{
  "dataset": "patchworks of several textures",
  "crop_scale_min": 1,
  "cutout": 0.25,
  "tokenizer": "word",
  "encoder_norm_position": "post",
  "encoder_activation": "swiglu",
  "encoder_head_dim": 64,
  "encoder_moe": "expert_choice",
  "encoder_positions": "conv",
  "decoder_mlp_ratio": 2.67,
  "decoder_bias": "all",
  "residual_init": "none",
  "optimizer": "adamw",
  "lr": 0.0016,
  "grad_clip": 0.5
}
Rows from block 5 of the text decoder, named by matrix and row number. Rows with one number belong to one neuron. Each number is 50 + 10 x the weight over its row's rms, rounded and kept within 0 to 99. All counts start at 0. After the name is the row's rms in percent of the matrix's.
# gate: MLP gate (decoder.blocks.5.mlp.gate.weight, 512x192), inputs 0-95
# fc1: MLP up (decoder.blocks.5.mlp.fc1.weight, 512x192), inputs 0-95
# fc2: MLP down (decoder.blocks.5.mlp.fc2.weight, 192x512, transposed), outputs 0-95
gate.259 092:54 48 55 54 53 41 56 56 61 47 41 46 50 30 58 48 48 41 37 24 49 54 48 53 69 56 47 46 55 40 54 48 56 42 60 53 49 50 49 44 37 64 66 63 46 47 43 51 69 54 50 57 46 46 42 53 52 40 27 56 66 53 43 69 49 59 66 24 41 68 47 53 55 53 48 57 59 31 51 71 65 58 52 46 49 61 50 38 73 50 55 47 63 42 50 50
fc1.259 100:45 49 39 55 57 43 38 42 49 37 51 34 57 48 46 61 45 45 51 49 53 28 49 42 50 57 59 41 39 43 80 33 69 37 65 50 54 57 57 38 42 68 57 56 43 48 56 45 64 46 35 56 55 52 43 43 56 73 47 37 31 69 53 67 68 33 53 56 29 52 54 46 78 43 61 55 62 42 60 46 43 47 57 50 52 60 38 42 33 41 42 53 54 56 38 52
fc2.259 098:53 56 67 52 34 51 38 51 54 57 47 52 58 64 69 44 51 42 49 57 50 58 52 48 50 56 47 66 44 38 55 46 50 67 59 83 56 52 53 61 46 63 51 64 61 62 57 65 59 42 51 54 44 47 38 44 41 56 44 29 74 39 48 57 39 39 60 46 50 55 56 59 30 46 63 36 51 45 41 48 61 31 48 55 67 66 50 53 29 62 44 47 68 61 46 50
gate.260 085:49 35 65 24 49 48 69 38 45 59 50 52 55 53 56 56 64 65 45 61 32 76 58 63 50 65 44 40 45 48 46 37 57 56 59 63 48 50 52 66 67 50 35 70 49 41 38 57 59 49 50 44 47 47 55 44 38 42 59 23 43 49 55 51 55 48 55 40 37 43 48 54 36 50 41 53 55 56 40 50 51 63 43 71 54 48 40 66 47 57 43 38 55 51 49 56
fc1.260 085:45 50 43 55 48 66 60 38 58 52 54 39 55 52 75 65 34 48 62 47 57 71 76 48 44 70 34 51 55 58 54 36 65 43 56 45 51 52 48 51 52 29 53 50 48 28 50 50 52 41 50 52 34 45 39 40 37 43 62 36 41 60 47 74 69 63 68 41 63 24 52 52 63 72 34 55 32 67 44 65 63 57 44 38 45 51 25 62 44 45 43 40 37 75 53 69
fc2.260 085:40 39 63 54 36 45 52 51 39 41 63 53 44 92 63 45 58 50 42 46 46 46 47 54 42 46 55 50 54 37 54 62 54 51 55 60 39 46 33 55 47 47 46 46 54 58 41 38 47 53 50 40 52 56 60 63 52 72 72 51 48 47 46 56 39 38 58 68 33 50 51 63 48 41 47 48 57 57 56 47 40 53 26 47 57 59 49 54 49 52 45 38 57 54 51 41
gate.261 100:68 43 45 37 47 47 59 62 50 54 59 50 37 33 45 45 59 46 50 58 55 59 53 69 58 45 60 61 48 37 53 55 42 71 41 47 56 47 49 41 44 51 45 55 62 47 50 46 54 23 46 44 58 43 47 65 47 45 30 52 55 38 52 44 40 61 23 31 59 62 52 50 49 50 46 58 52 41 73 47 48 45 49 65 32 79 51 56 47 54 61 64 41 50 60 48
fc1.261 094:25 46 60 57 41 58 38 58 59 52 44 30 62 53 31 45 59 50 41 51 50 45 69 38 53 42 48 43 57 63 43 61 30 48 42 41 51 42 55 46 69 57 46 31 34 51 37 47 41 62 52 51 53 53 60 27 54 60 44 55 51 71 30 37 44 39 65 42 61 45 43 35 59 48 41 51 40 46 29 35 36 55 49 33 70 37 66 44 42 43 44 44 51 49 57 52
fc2.261 086:58 47 43 52 43 49 54 53 55 53 49 62 58 34 33 41 48 47 60 26 44 54 46 62 56 40 50 58 56 49 51 50 37 37 45 64 48 50 42 63 58 49 41 60 43 61 35 37 41 41 51 43 51 38 37 68 58 48 39 55 65 57 44 58 54 53 47 22 52 51 54 51 57 57 42 51 49 66 45 55 34 41 34 38 53 46 59 60 65 49 56 55 56 39 51 50
gate.262 105:65 46 56 43 54 56 47 51 64 58 54 51 48 42 55 46 30 47 53 56 57 55 62 49 29 45 73 55 59 50 53 58 48 35 46 67 40 47 51 24 41 40 39 50 45 41 46 54 52 51 68 39 41 46 41 63 53 48 45 54 49 54 39 45 53 53 27 42 54 47 51 43 45 57 53 45 53 40 46 38 63 55 51 51 50 45 48 55 64 66 59 61 45 31 44 43
fc1.262 103:55 62 31 71 44 47 77 43 50 82 59 20 64 57 65 55 41 51 50 57 51 58 50 42 37 53 49 72 50 52 49 42 59 69 48 56 41 55 52 57 62 40 42 42 51 63 52 33 41 31 37 44 48 41 49 58 68 47 49 48 55 40 57 41 50 42 59 54 43 32 48 75 52 35 51 38 45 51 61 52 38 46 52 42 56 50 41 32 61 57 55 57 50 63 46 37
fc2.262 105:48 61 50 54 54 53 53 51 46 49 44 56 45 41 61 34 56 49 53 43 49 56 39 59 46 55 52 39 58 60 42 55 56 65 50 44 54 52 30 75 36 50 52 51 47 55 68 46 45 46 49 45 61 43 30 40 46 33 36 52 53 38 40 56 50 70 71 51 51 55 68 53 60 55 53 49 52 37 54 44 60 69 32 41 57 58 54 36 51 57 52 32 45 58 51 50
gate.263 110:56 34 57 54 54 58 55 59 49 38 39 51 60 61 61 45 54 50 41 62 57 70 58 58 43 51 43 28 68 48 44 54 57 58 56 61 43 43 51 42 46 58 30 23 30 52 49 56 40 50 54 36 56 71 59 53 40 70 52 37 37 56 59 53 54 43 40 36 62 41 52 44 50 58 39 45 71 49 57 30 54 58 44 35 45 45 30 38 53 60 30 52 28 62 49 55
fc1.263 112:45 50 46 56 55 53 37 59 66 33 50 35 64 44 51 45 38 55 43 56 57 46 59 34 45 61 43 38 51 58 48 38 44 55 37 19 45 50 42 34 53 63 55 54 40 61 44 42 39 44 53 55 50 44 62 36 55 45 66 49 50 47 50 44 74 52 58 45 64 46 49 66 58 68 55 51 66 56 50 47 61 43 75 42 40 31 47 38 37 33 43 62 35 66 63 61
fc2.263 114:42 40 68 56 46 49 46 48 44 53 39 49 52 58 26 59 60 41 39 42 58 56 30 56 67 47 42 45 52 73 34 52 53 45 37 63 53 59 52 50 65 47 48 48 51 44 42 53 43 39 56 48 59 44 62 47 40 47 74 74 65 22 32 50 52 61 39 57 64 55 49 50 41 47 49 63 44 56 51 52 53 52 27 33 55 50 58 42 42 51 51 40 66 61 46 48
gate.264 080:50 56 57 45 51 53 40 36 59 28 51 44 47 58 64 42 43 62 56 53 44 41 60 57 52 47 43 54 47 52 46 51 37 55 14 35 64 47 34 51 45 39 26 47 40 63 40 55 61 61 57 38 50 50 53 65 57 40 33 50 72 41 66 48 60 38 68 18 70 36 48 50 55 45 62 43 49 30 46 54 52 38 43 43 55 49 49 45 48 53 70 33 55 41 39 60
fc1.264 081:62 57 50 66 49 66 36 48 59 55 46 57 50 59 66 56 51 53 58 42 60 48 41 48 56 65 41 46 64 57 51 59 54 38 69 43 55 52 18 48 48 44 47 58 33 47 48 48 53 70 37 47 43 63 46 57 58 58 33 42 48 57 63 54 36 43 56 57 52 39 61 63 38 35 54 52 60 54 49 41 70 52 34 65 49 47 46 56 73 31 58 38 31 61 40 64
fc2.264 079:39 46 42 47 58 56 44 48 54 51 49 38 31 50 39 44 47 50 45 49 53 44 50 48 33 50 51 30 62 69 45 59 53 57 39 32 47 55 61 46 49 61 44 50 50 48 31 54 37 44 64 38 53 49 79 65 52 57 64 48 66 53 51 48 45 39 76 37 31 54 42 51 76 44 40 62 55 49 45 51 26 74 55 49 47 54 73 36 36 52 53 62 52 51 43 54
gate.265 103:52 42 35 44 61 34 44 47 68 29 48 58 55 24 39 36 49 39 41 52 38 37 47 55 60 50 50 47 53 60 42 48 57 62 41 55 51 57 54 78 61 53 35 36 43 55 60 29 46 51 38 51 36 64 45 51 38 53 52 50 47 48 66 56 53 54 27 33 59 38 41 46 47 67 48 38 43 49 45 53 48 50 55 37 69 46 59 50 39 46 44 58 41 51 47 59
fc1.265 106:65 56 40 45 52 37 61 38 66 41 58 54 63 42 41 49 56 36 38 47 60 32 56 68 60 56 48 48 56 41 31 50 64 31 48 53 59 56 60 46 61 52 54 46 55 59 48 58 54 54 31 59 46 46 29 60 51 34 60 43 61 43 65 58 44 34 34 49 43 54 39 59 57 75 46 55 58 52 50 64 55 40 57 30 60 55 46 38 71 48 53 60 60 55 49 65
fc2.265 103:37 57 54 48 57 36 45 48 58 46 52 51 58 76 53 52 49 52 52 49 54 44 13 56 55 50 51 53 54 52 46 59 62 68 56 42 35 45 54 72 47 50 54 41 43 60 22 28 55 43 59 50 59 52 63 50 43 41 47 44 57 39 51 57 37 48 59 74 52 72 67 47 38 51 42 40 56 66 53 46 47 51 53 62 48 55 65 62 54 46 54 49 61 50 51 55
gate.266 098:49 45 38 49 55 29 54 25 68 38 48 34 59 76 46 42 53 55 59 53 58 46 49 44 48 52 46 50 49 60 57 51 42 46 48 47 51 56 47 46 63 55 45 55 60 42 37 41 45 53 50 47 39 61 58 53 39 59 49 50 42 57 37 57 53 51 56 53 44 51 39 44 73 71 42 44 61 66 70 41 39 62 63 63 35 46 49 48 58 56 52 47 61 61 73 39
fc1.266 096:79 37 52 47 61 71 48 35 48 47 49 46 65 53 41 44 52 48 68 49 53 34 60 42 66 58 56 39 67 65 52 59 62 31 50 59 53 57 65 45 51 57 53 47 36 36 46 61 30 50 52 41 63 68 59 42 46 49 59 45 33 44 53 48 61 45 45 38 71 65 43 37 68 63 45 56 47 60 59 63 52 39 60 57 52 46 50 39 44 50 51 46 43 48 69 49
fc2.266 095:64 50 46 44 38 36 56 46 40 48 51 54 39 40 54 58 56 49 61 60 55 53 60 48 57 48 44 36 43 43 37 54 66 16 55 25 46 34 40 55 18 54 53 59 69 49 45 62 49 40 50 48 63 41 52 58 62 43 34 54 47 70 52 47 59 47 50 48 45 55 61 41 48 56 48 50 47 44 47 54 71 40 51 38 53 73 30 61 44 45 51 44 38 51 60 54
gate.267 096:48 62 40 61 55 49 51 38 40 47 55 41 50 35 47 56 45 59 40 54 60 60 53 37 44 47 56 46 67 46 52 46 53 23 48 58 50 50 30 56 68 51 31 62 58 48 37 52 36 49 51 73 41 44 65 51 71 58 47 44 69 70 60 56 69 34 44 48 50 61 51 53 39 55 46 46 55 45 45 60 50 58 64 55 53 53 45 52 59 47 42 58 48 50 53 55
fc1.267 099:43 55 60 47 35 78 49 68 49 51 48 48 37 48 47 42 51 45 46 47 51 46 64 48 74 56 40 47 68 61 61 50 37 58 40 61 67 49 58 45 40 35 56 38 53 41 41 46 82 53 56 58 48 43 48 35 45 57 44 50 61 59 49 73 48 55 70 51 53 53 71 47 43 49 56 58 42 48 42 39 58 44 37 38 36 56 48 48 34 58 52 37 56 45 61 43
fc2.267 098:56 73 47 47 48 42 46 57 38 45 33 32 50 47 41 36 45 65 50 42 49 40 35 52 50 47 49 50 56 42 52 55 60 65 37 61 60 68 61 48 61 38 50 34 53 47 39 37 47 42 52 48 46 52 57 47 57 46 50 54 63 62 24 32 65 40 72 71 57 61 77 45 47 39 47 50 49 50 34 50 46 57 46 42 58 40 54 45 59 34 44 53 40 47 54 47
gate.268 084:54 62 48 41 60 39 52 64 55 55 67 37 20 23 48 37 55 62 54 34 43 39 62 69 59 82 61 62 48 58 56 41 59 58 35 57 37 51 52 51 25 50 46 48 49 37 61 66 58 47 52 39 47 58 59 44 57 63 53 52 29 60 39 45 34 48 53 61 36 54 46 60 35 59 46 39 54 37 44 56 64 43 47 46 46 43 60 70 64 58 51 47 63 41 41 60
fc1.268 086:67 46 48 57 56 56 29 44 43 52 48 48 51 54 53 52 52 58 47 68 64 54 58 44 55 45 45 28 58 48 58 46 58 37 58 42 52 63 40 44 47 41 62 52 38 54 44 53 52 51 56 52 44 40 61 63 59 61 51 41 47 53 57 53 58 63 40 39 70 48 57 52 60 53 41 54 68 46 45 49 49 34 53 55 49 47 42 58 61 44 42 46 44 52 57 37
fc2.268 084:39 49 37 46 55 49 43 56 55 60 61 35 50 61 55 52 44 42 62 37 56 40 40 50 59 44 43 47 44 34 52 43 52 37 55 57 58 77 50 46 27 38 48 43 40 38 49 49 45 54 69 48 44 54 69 46 50 49 36 57 45 47 61 55 64 52 37 25 59 50 58 59 82 53 49 56 36 55 74 52 43 38 43 60 49 65 53 42 55 48 54 73 20 46 39 46
gate.269 094:47 29 48 52 58 40 49 33 51 47 45 50 39 58 40 58 57 47 31 53 42 44 39 57 52 48 62 61 33 61 43 51 48 32 64 33 63 51 51 53 58 67 41 55 59 58 44 44 44 50 47 67 70 44 55 44 65 45 40 30 60 25 76 55 40 56 44 48 74 60 65 56 46 43 54 47 48 46 45 75 68 41 63 59 44 54 68 43 38 45 51 46 59 41 44 42
fc1.269 091:60 63 55 72 39 53 37 48 58 47 50 56 55 61 37 57 43 53 57 26 49 63 59 44 50 58 61 45 55 52 40 54 54 56 46 71 65 50 51 46 57 51 47 41 36 38 49 44 55 47 53 57 44 59 44 55 44 49 57 35 50 70 28 46 41 56 37 55 55 44 39 58 39 49 65 46 39 43 56 72 64 47 34 60 60 57 60 72 60 46 32 41 56 43 60 36
fc2.269 095:38 35 81 55 62 63 42 47 38 51 59 50 51 47 49 71 58 44 60 76 41 58 48 63 49 60 51 32 54 54 43 34 71 52 42 45 55 65 63 25 49 49 57 60 42 51 74 68 46 50 52 50 47 48 53 37 43 41 61 33 47 52 49 46 51 42 37 52 58 49 57 55 58 46 60 43 48 43 82 50 37 56 41 61 38 51 51 64 54 44 43 48 53 45 50 55
gate.270 101:43 57 60 43 58 35 36 41 59 54 56 68 45 45 56 42 62 43 46 60 36 49 40 61 58 32 53 54 38 43 39 37 69 56 51 48 47 54 62 49 55 35 39 52 52 45 44 31 34 26 47 46 62 51 58 54 36 53 29 40 48 43 39 55 51 56 40 53 59 61 56 47 32 52 33 61 53 50 66 40 23 43 64 43 47 39 65 55 56 45 40 40 59 57 42 49
fc1.270 099:64 64 64 43 49 50 55 58 61 42 46 49 43 41 57 48 44 46 57 44 29 42 70 27 45 42 49 49 48 43 60 49 53 57 43 41 38 46 34 35 48 44 59 52 61 59 31 48 39 61 49 53 62 47 45 54 48 50 55 29 54 51 55 39 67 40 44 53 62 57 45 42 42 43 36 57 53 51 47 53 29 68 58 41 42 40 34 47 63 60 39 45 33 37 73 51
fc2.270 100:41 35 74 45 46 43 48 55 35 55 49 47 51 76 38 49 48 31 47 54 50 57 51 51 63 50 42 46 59 72 48 51 46 38 29 50 54 70 30 49 52 48 46 39 48 48 46 46 45 48 50 51 44 33 31 66 62 62 58 40 60 57 40 49 58 54 31 53 49 33 61 47 63 48 50 43 48 73 26 44 45 50 48 39 57 55 68 58 45 57 43 33 44 45 62 50
gate.271 105:52 51 60 45 50 55 61 60 50 43 35 58 37 39 57 50 52 58 62 63 52 35 75 33 53 57 32 59 45 41 58 50 68 56 63 35 51 42 43 37 49 45 35 46 69 54 41 41 44 59 66 52 50 52 52 58 46 59 48 41 49 40 46 47 66 44 61 24 59 62 32 34 40 53 44 56 47 54 40 52 73 59 55 62 46 51 42 47 38 55 62 56 42 54 42 55
fc1.271 093:47 48 53 57 23 50 34 55 61 50 60 48 47 50 60 49 52 54 51 44 51 58 37 76 59 41 46 41 63 59 56 41 39 44 34 68 53 65 36 53 47 63 68 57 31 58 57 55 53 53 50 60 44 43 42 50 65 71 47 47 43 45 33 48 52 40 54 51 57 49 59 56 52 39 42 57 49 31 55 45 33 42 46 41 39 54 47 63 69 49 32 42 58 44 58 43
fc2.271 098:57 43 46 47 49 60 54 53 43 49 52 56 49 43 54 45 51 43 40 40 50 45 52 50 45 54 48 26 49 32 55 48 67 57 33 43 48 71 47 40 60 48 44 30 44 66 47 40 56 64 39 56 62 42 55 58 55 45 67 53 38 31 50 51 69 46 60 44 63 37 61 46 45 59 60 52 49 53 63 46 52 77 38 55 54 53 29 50 63 31 50 41 52 55 43 54
gate.272 087:33 44 58 43 48 45 41 52 55 47 49 60 42 35 46 56 37 41 41 54 40 53 54 48 47 54 48 52 39 50 52 56 65 48 49 36 49 43 46 49 47 43 37 54 76 61 38 48 52 36 57 36 79 45 55 41 44 58 32 51 55 49 58 49 42 62 44 44 57 34 53 50 52 43 36 53 34 51 41 50 50 67 58 43 42 38 50 62 50 63 49 59 69 53 54 57
fc1.272 085:51 35 59 50 51 66 53 51 53 49 51 32 40 58 31 40 53 48 37 40 52 53 54 53 54 36 42 38 54 51 59 45 54 49 52 48 44 46 43 51 61 38 53 41 50 48 53 58 50 61 62 59 47 51 59 54 46 45 55 60 52 63 34 44 38 54 37 49 42 49 36 49 57 71 32 52 31 32 60 63 67 51 54 36 36 43 53 55 39 59 47 48 55 45 67 63
fc2.272 082:42 49 59 47 58 49 43 41 41 56 28 48 49 73 33 50 47 36 41 51 51 51 43 49 36 52 37 45 52 59 62 43 57 25 33 52 52 64 62 38 75 39 49 54 48 41 53 54 58 40 41 45 48 43 51 46 58 57 56 59 48 47 64 35 60 46 49 45 55 50 60 42 71 52 51 56 45 37 31 52 35 63 48 43 33 45 43 28 40 42 57 47 46 53 51 52
gate.273 085:56 45 62 46 59 44 57 39 53 61 45 38 44 39 47 50 45 50 55 50 42 49 40 50 57 36 45 51 43 41 47 47 36 61 60 56 41 43 53 43 47 49 38 61 36 40 53 45 43 49 39 56 39 44 56 62 46 41 27 56 48 50 51 67 56 53 52 10 66 48 47 58 42 61 37 71 38 42 62 56 58 54 55 59 46 51 55 54 51 50 57 41 65 38 43 63
fc1.273 083:65 71 64 61 24 39 43 35 63 39 56 56 61 55 50 33 48 54 51 67 39 49 56 43 54 59 51 49 48 62 48 61 64 40 49 31 37 37 58 36 58 48 54 46 45 41 46 44 32 29 54 64 43 47 32 59 66 44 49 55 49 59 44 58 48 50 42 49 55 60 53 57 57 45 45 39 49 53 59 32 61 60 51 49 67 59 52 45 37 48 52 47 41 59 47 49
fc2.273 069:54 42 50 45 44 65 51 24 39 50 62 50 43 49 40 53 42 42 46 43 50 40 44 42 53 68 41 66 52 43 44 43 53 45 45 62 56 67 63 42 55 42 50 50 40 49 54 41 64 46 56 62 63 44 52 57 55 61 35 64 55 41 57 57 58 56 41 29 57 45 53 65 33 47 58 56 58 48 64 59 52 43 51 51 58 61 63 41 53 42 45 46 57 57 53 50
gate.274 091:43 57 35 63 53 55 35 60 41 65 52 56 49 52 41 53 54 53 48 48 55 47 53 51 57 68 52 79 60 52 62 59 49 49 48 54 55 42 44 50 34 55 50 49 38 53 67 39 40 34 32 65 57 53 42 39 32 53 46 55 34 47 52 54 55 36 79 50 53 39 59 52 54 39 38 42 65 44 43 38 60 63 52 72 56 37 42 75 42 26 58 61 41 59 47 65
fc1.274 095:60 55 28 62 42 44 36 47 47 60 44 54 40 58 61 43 58 63 36 50 45 47 62 45 48 38 64 34 38 48 51 45 60 50 49 52 50 68 38 57 48 60 48 42 32 50 58 51 51 53 44 69 61 35 57 56 56 62 60 19 52 46 63 71 49 33 65 48 48 57 62 57 55 44 48 49 53 48 67 42 38 40 52 35 50 63 50 41 55 55 43 52 54 51 60 40
fc2.274 096:44 44 57 43 72 62 54 57 34 58 49 50 49 42 29 65 46 39 47 75 41 55 39 64 51 48 54 47 52 49 42 47 42 63 45 59 71 71 51 38 58 47 56 56 38 44 60 53 47 62 46 52 30 49 72 40 51 39 62 50 49 61 54 24 50 38 42 64 63 41 54 47 66 49 62 41 56 60 55 54 54 51 29 41 48 43 37 49 41 40 49 61 40 56 45 42
gate.275 111:43 43 74 30 39 44 54 47 37 46 69 46 42 43 39 65 53 44 46 50 41 64 39 48 59 49 36 52 37 52 62 42 65 43 66 38 40 51 63 34 63 46 46 35 56 55 35 61 61 56 51 38 56 62 65 40 48 55 42 33 36 48 55 55 35 38 37 49 45 45 54 40 51 43 61 37 46 59 49 53 44 38 50 57 44 50 55 43 41 35 57 40 61 38 32 44
fc1.275 115:46 36 56 46 53 66 49 66 40 48 38 58 41 55 67 71 55 60 70 58 69 46 33 42 51 47 47 56 40 27 71 48 46 53 59 39 61 50 52 39 45 59 48 42 66 51 43 41 57 46 36 48 45 36 59 42 63 57 50 55 53 32 58 48 59 27 46 55 52 46 49 54 56 31 40 48 52 64 46 53 35 54 42 56 34 45 45 66 44 34 69 53 37 57 36 57
fc2.275 106:53 56 24 49 53 47 53 50 48 49 59 46 54 63 35 67 42 34 43 22 47 40 25 58 47 59 43 75 44 40 66 55 46 22 48 68 48 55 41 44 46 43 43 53 51 49 59 34 51 51 48 54 47 47 39 71 63 57 56 58 67 50 55 51 23 33 52 47 41 52 55 54 52 56 55 55 47 53 37 48 43 65 62 64 67 64 46 46 58 48 50 55 53 50 63 48
gate.276 086:38 67 66 45 55 55 54 50 38 52 65 65 53 26 53 65 59 45 64 41 48 52 48 58 63 60 51 48 61 49 43 47 48 42 32 71 44 62 51 33 45 54 40 63 32 60 62 47 48 51 48 44 53 46 40 49 58 54 16 47 30 50 50 52 43 58 64 34 43 52 66 49 42 65 62 42 59 48 52 50 40 32 49 54 41 55 59 52 62 54 57 60 65 56 42 70
fc1.276 076:35 46 24 50 48 45 52 43 26 50 68 73 42 43 65 56 56 53 53 48 44 39 48 66 46 62 33 52 58 37 55 26 55 48 30 59 80 60 62 56 64 63 38 63 45 59 59 70 45 57 42 45 43 39 42 38 46 62 48 55 70 45 48 62 53 56 42 52 52 43 57 58 34 60 63 41 53 52 56 41 50 28 36 56 51 55 54 52 56 53 60 54 54 65 53 54
fc2.276 069:40 49 69 46 52 50 48 46 46 44 40 57 56 81 47 27 52 45 44 56 46 53 31 42 38 47 45 59 58 46 58 43 32 53 62 60 66 65 42 64 34 68 58 67 59 46 63 56 44 69 47 45 46 61 49 47 52 44 53 47 46 57 39 57 57 50 65 88 43 62 46 57 62 56 52 46 33 35 39 49 68 43 51 45 33 48 61 57 36 69 62 61 66 42 47 47
gate.277 109:74 43 59 53 64 52 54 37 66 62 45 33 57 48 63 53 57 42 57 47 67 56 67 40 49 51 32 59 24 41 41 46 42 39 65 36 48 37 44 45 53 40 47 39 60 51 42 54 41 53 33 40 44 44 43 54 42 31 47 60 42 58 57 58 41 59 34 58 42 51 56 49 51 42 52 42 51 51 51 44 68 46 49 70 43 52 50 57 72 54 48 57 79 34 41 40
fc1.277 106:45 25 53 51 59 57 63 47 49 43 43 45 52 38 53 71 58 50 45 57 37 62 69 44 51 34 52 48 54 34 33 45 60 40 49 38 42 33 59 43 36 52 39 63 54 42 45 69 55 41 39 54 50 35 36 32 26 47 57 55 53 64 50 47 43 58 25 61 36 46 45 47 40 34 47 54 49 51 54 60 36 58 41 53 57 44 51 59 53 56 52 40 50 54 38 55
fc2.277 108:50 65 50 47 53 40 47 62 61 43 48 57 58 73 46 45 45 46 54 36 41 46 19 49 48 59 53 49 47 71 46 59 53 41 47 51 43 36 35 63 38 44 43 65 58 57 36 52 55 42 54 51 58 35 46 51 57 75 33 43 55 41 25 54 51 50 52 44 68 65 60 50 46 46 46 46 57 69 49 61 41 52 58 51 50 47 50 61 42 44 40 35 51 45 61 47
gate.278 087:76 42 50 50 49 48 49 64 44 52 69 51 44 54 50 38 50 54 58 42 62 42 45 56 54 68 50 41 32 49 55 45 43 55 61 55 54 45 75 33 37 52 51 44 53 42 53 74 39 56 32 51 52 50 30 41 43 34 53 48 59 47 57 61 40 70 46 38 49 51 50 38 40 54 38 36 44 43 39 45 70 42 54 37 62 63 60 60 50 53 54 35 51 51 34 52
fc1.278 090:45 47 70 49 44 58 31 43 47 53 45 62 69 50 56 58 69 50 52 62 48 28 51 67 47 45 50 54 54 56 51 50 36 40 45 35 56 51 51 50 57 51 56 59 36 63 54 40 68 57 59 53 46 41 57 43 56 70 43 43 48 53 33 48 47 55 46 53 31 41 50 42 46 60 60 54 53 44 67 40 41 50 46 51 46 40 44 50 54 48 36 63 49 53 42 47
fc2.278 089:47 38 45 51 48 43 46 60 55 50 55 50 52 57 54 65 51 40 62 51 54 38 52 46 62 35 49 59 51 52 40 52 64 49 43 37 57 31 67 72 31 57 43 70 45 35 56 60 50 39 51 49 32 48 65 24 36 55 35 57 48 49 66 60 56 45 47 52 50 55 52 36 59 49 46 49 61 56 40 51 55 38 78 67 52 46 48 38 32 45 48 66 29 57 53 53
gate.279 095:45 54 51 45 46 49 51 41 55 43 53 59 52 52 49 46 54 44 35 56 50 68 55 64 61 63 63 34 47 58 53 41 56 22 36 51 69 23 41 42 59 53 51 66 58 42 48 69 51 39 43 46 68 42 56 59 51 37 48 40 43 32 47 39 48 54 49 51 51 47 65 75 37 51 62 50 47 31 60 54 57 34 27 60 46 57 34 44 54 55 50 45 47 46 32 58
fc1.279 100:57 41 52 50 60 55 57 44 52 41 58 34 58 45 38 40 64 68 59 63 33 55 33 51 66 45 53 51 31 30 32 69 38 47 44 49 58 51 42 69 57 49 55 53 57 43 42 49 54 42 56 43 52 38 43 52 37 47 50 64 59 59 37 58 50 71 48 57 48 57 61 55 54 62 53 44 28 43 56 64 37 65 43 40 44 48 54 56 54 46 60 37 47 63 52 56
fc2.279 097:51 53 38 46 61 56 53 58 60 43 46 55 52 30 62 60 50 62 47 51 49 52 56 49 50 46 47 48 52 35 51 43 43 42 68 29 48 51 65 41 50 57 54 60 44 51 51 63 48 42 55 61 42 59 45 40 44 34 34 48 45 48 64 40 49 42 34 38 53 51 42 46 31 64 53 60 50 50 63 43 44 53 59 55 35 33 32 56 56 50 62 58 66 54 58 51
gate.280 096:50 80 37 44 36 52 50 43 62 57 52 53 58 21 69 62 47 68 61 55 52 42 62 45 49 41 52 60 54 58 49 44 64 40 51 51 37 48 32 43 60 48 51 50 36 31 44 41 32 44 57 57 50 48 52 54 46 49 46 33 40 46 47 43 43 37 62 54 61 37 65 66 44 52 58 59 49 38 47 79 59 37 53 50 48 57 41 34 45 44 59 56 53 45 49 54
fc1.280 100:36 61 68 55 49 64 23 64 48 52 47 52 61 39 46 43 56 51 39 59 37 50 48 53 41 56 69 52 58 39 64 61 39 53 58 59 47 43 57 54 40 67 67 64 30 53 53 38 50 58 64 65 41 48 57 47 63 70 43 49 33 58 53 53 65 29 48 35 47 43 52 58 58 58 31 48 51 25 56 47 58 36 27 48 61 51 49 53 44 45 51 45 55 51 57 58
fc2.280 104:52 57 55 53 57 59 48 41 31 53 61 38 49 51 34 35 44 59 53 39 52 32 27 58 66 49 45 33 57 58 60 43 56 47 42 58 53 67 57 30 76 54 52 42 37 58 46 49 50 54 43 46 50 56 60 54 53 61 43 50 49 58 57 43 35 22 36 64 52 59 40 52 45 46 39 47 47 57 50 56 44 60 42 54 40 46 58 59 59 43 45 27 46 43 50 56
gate.281 093:48 55 49 39 60 51 44 55 50 46 69 32 54 44 55 50 44 54 41 68 30 55 51 47 37 49 51 57 63 33 55 43 62 66 43 50 34 36 55 55 48 37 35 42 41 58 68 55 66 68 45 48 62 70 60 62 38 47 68 35 44 58 48 55 41 44 58 42 45 43 62 53 44 53 48 51 43 50 53 53 52 45 40 39 46 70 37 47 54 35 35 55 59 40 46 58
fc1.281 093:31 42 65 56 54 48 48 45 48 68 37 47 39 54 66 60 69 66 63 44 52 53 58 58 52 38 44 41 41 61 48 38 45 51 53 62 66 50 46 55 47 47 59 42 37 48 43 50 49 45 50 43 30 41 53 53 52 63 34 63 65 49 31 44 50 68 64 39 37 43 47 48 50 35 50 48 48 67 45 53 37 73 47 43 54 45 64 52 56 69 57 56 53 49 56 56
fc2.281 094:38 39 34 54 41 68 48 51 55 49 42 48 42 29 58 73 50 44 53 60 60 50 58 44 41 57 36 47 48 48 58 48 34 44 60 46 57 22 54 58 55 49 44 60 58 42 54 50 49 50 41 50 25 60 61 55 58 51 33 43 38 54 77 43 61 27 53 54 46 45 40 45 51 57 45 47 45 24 41 45 50 41 75 47 44 45 34 50 40 61 53 65 40 51 56 52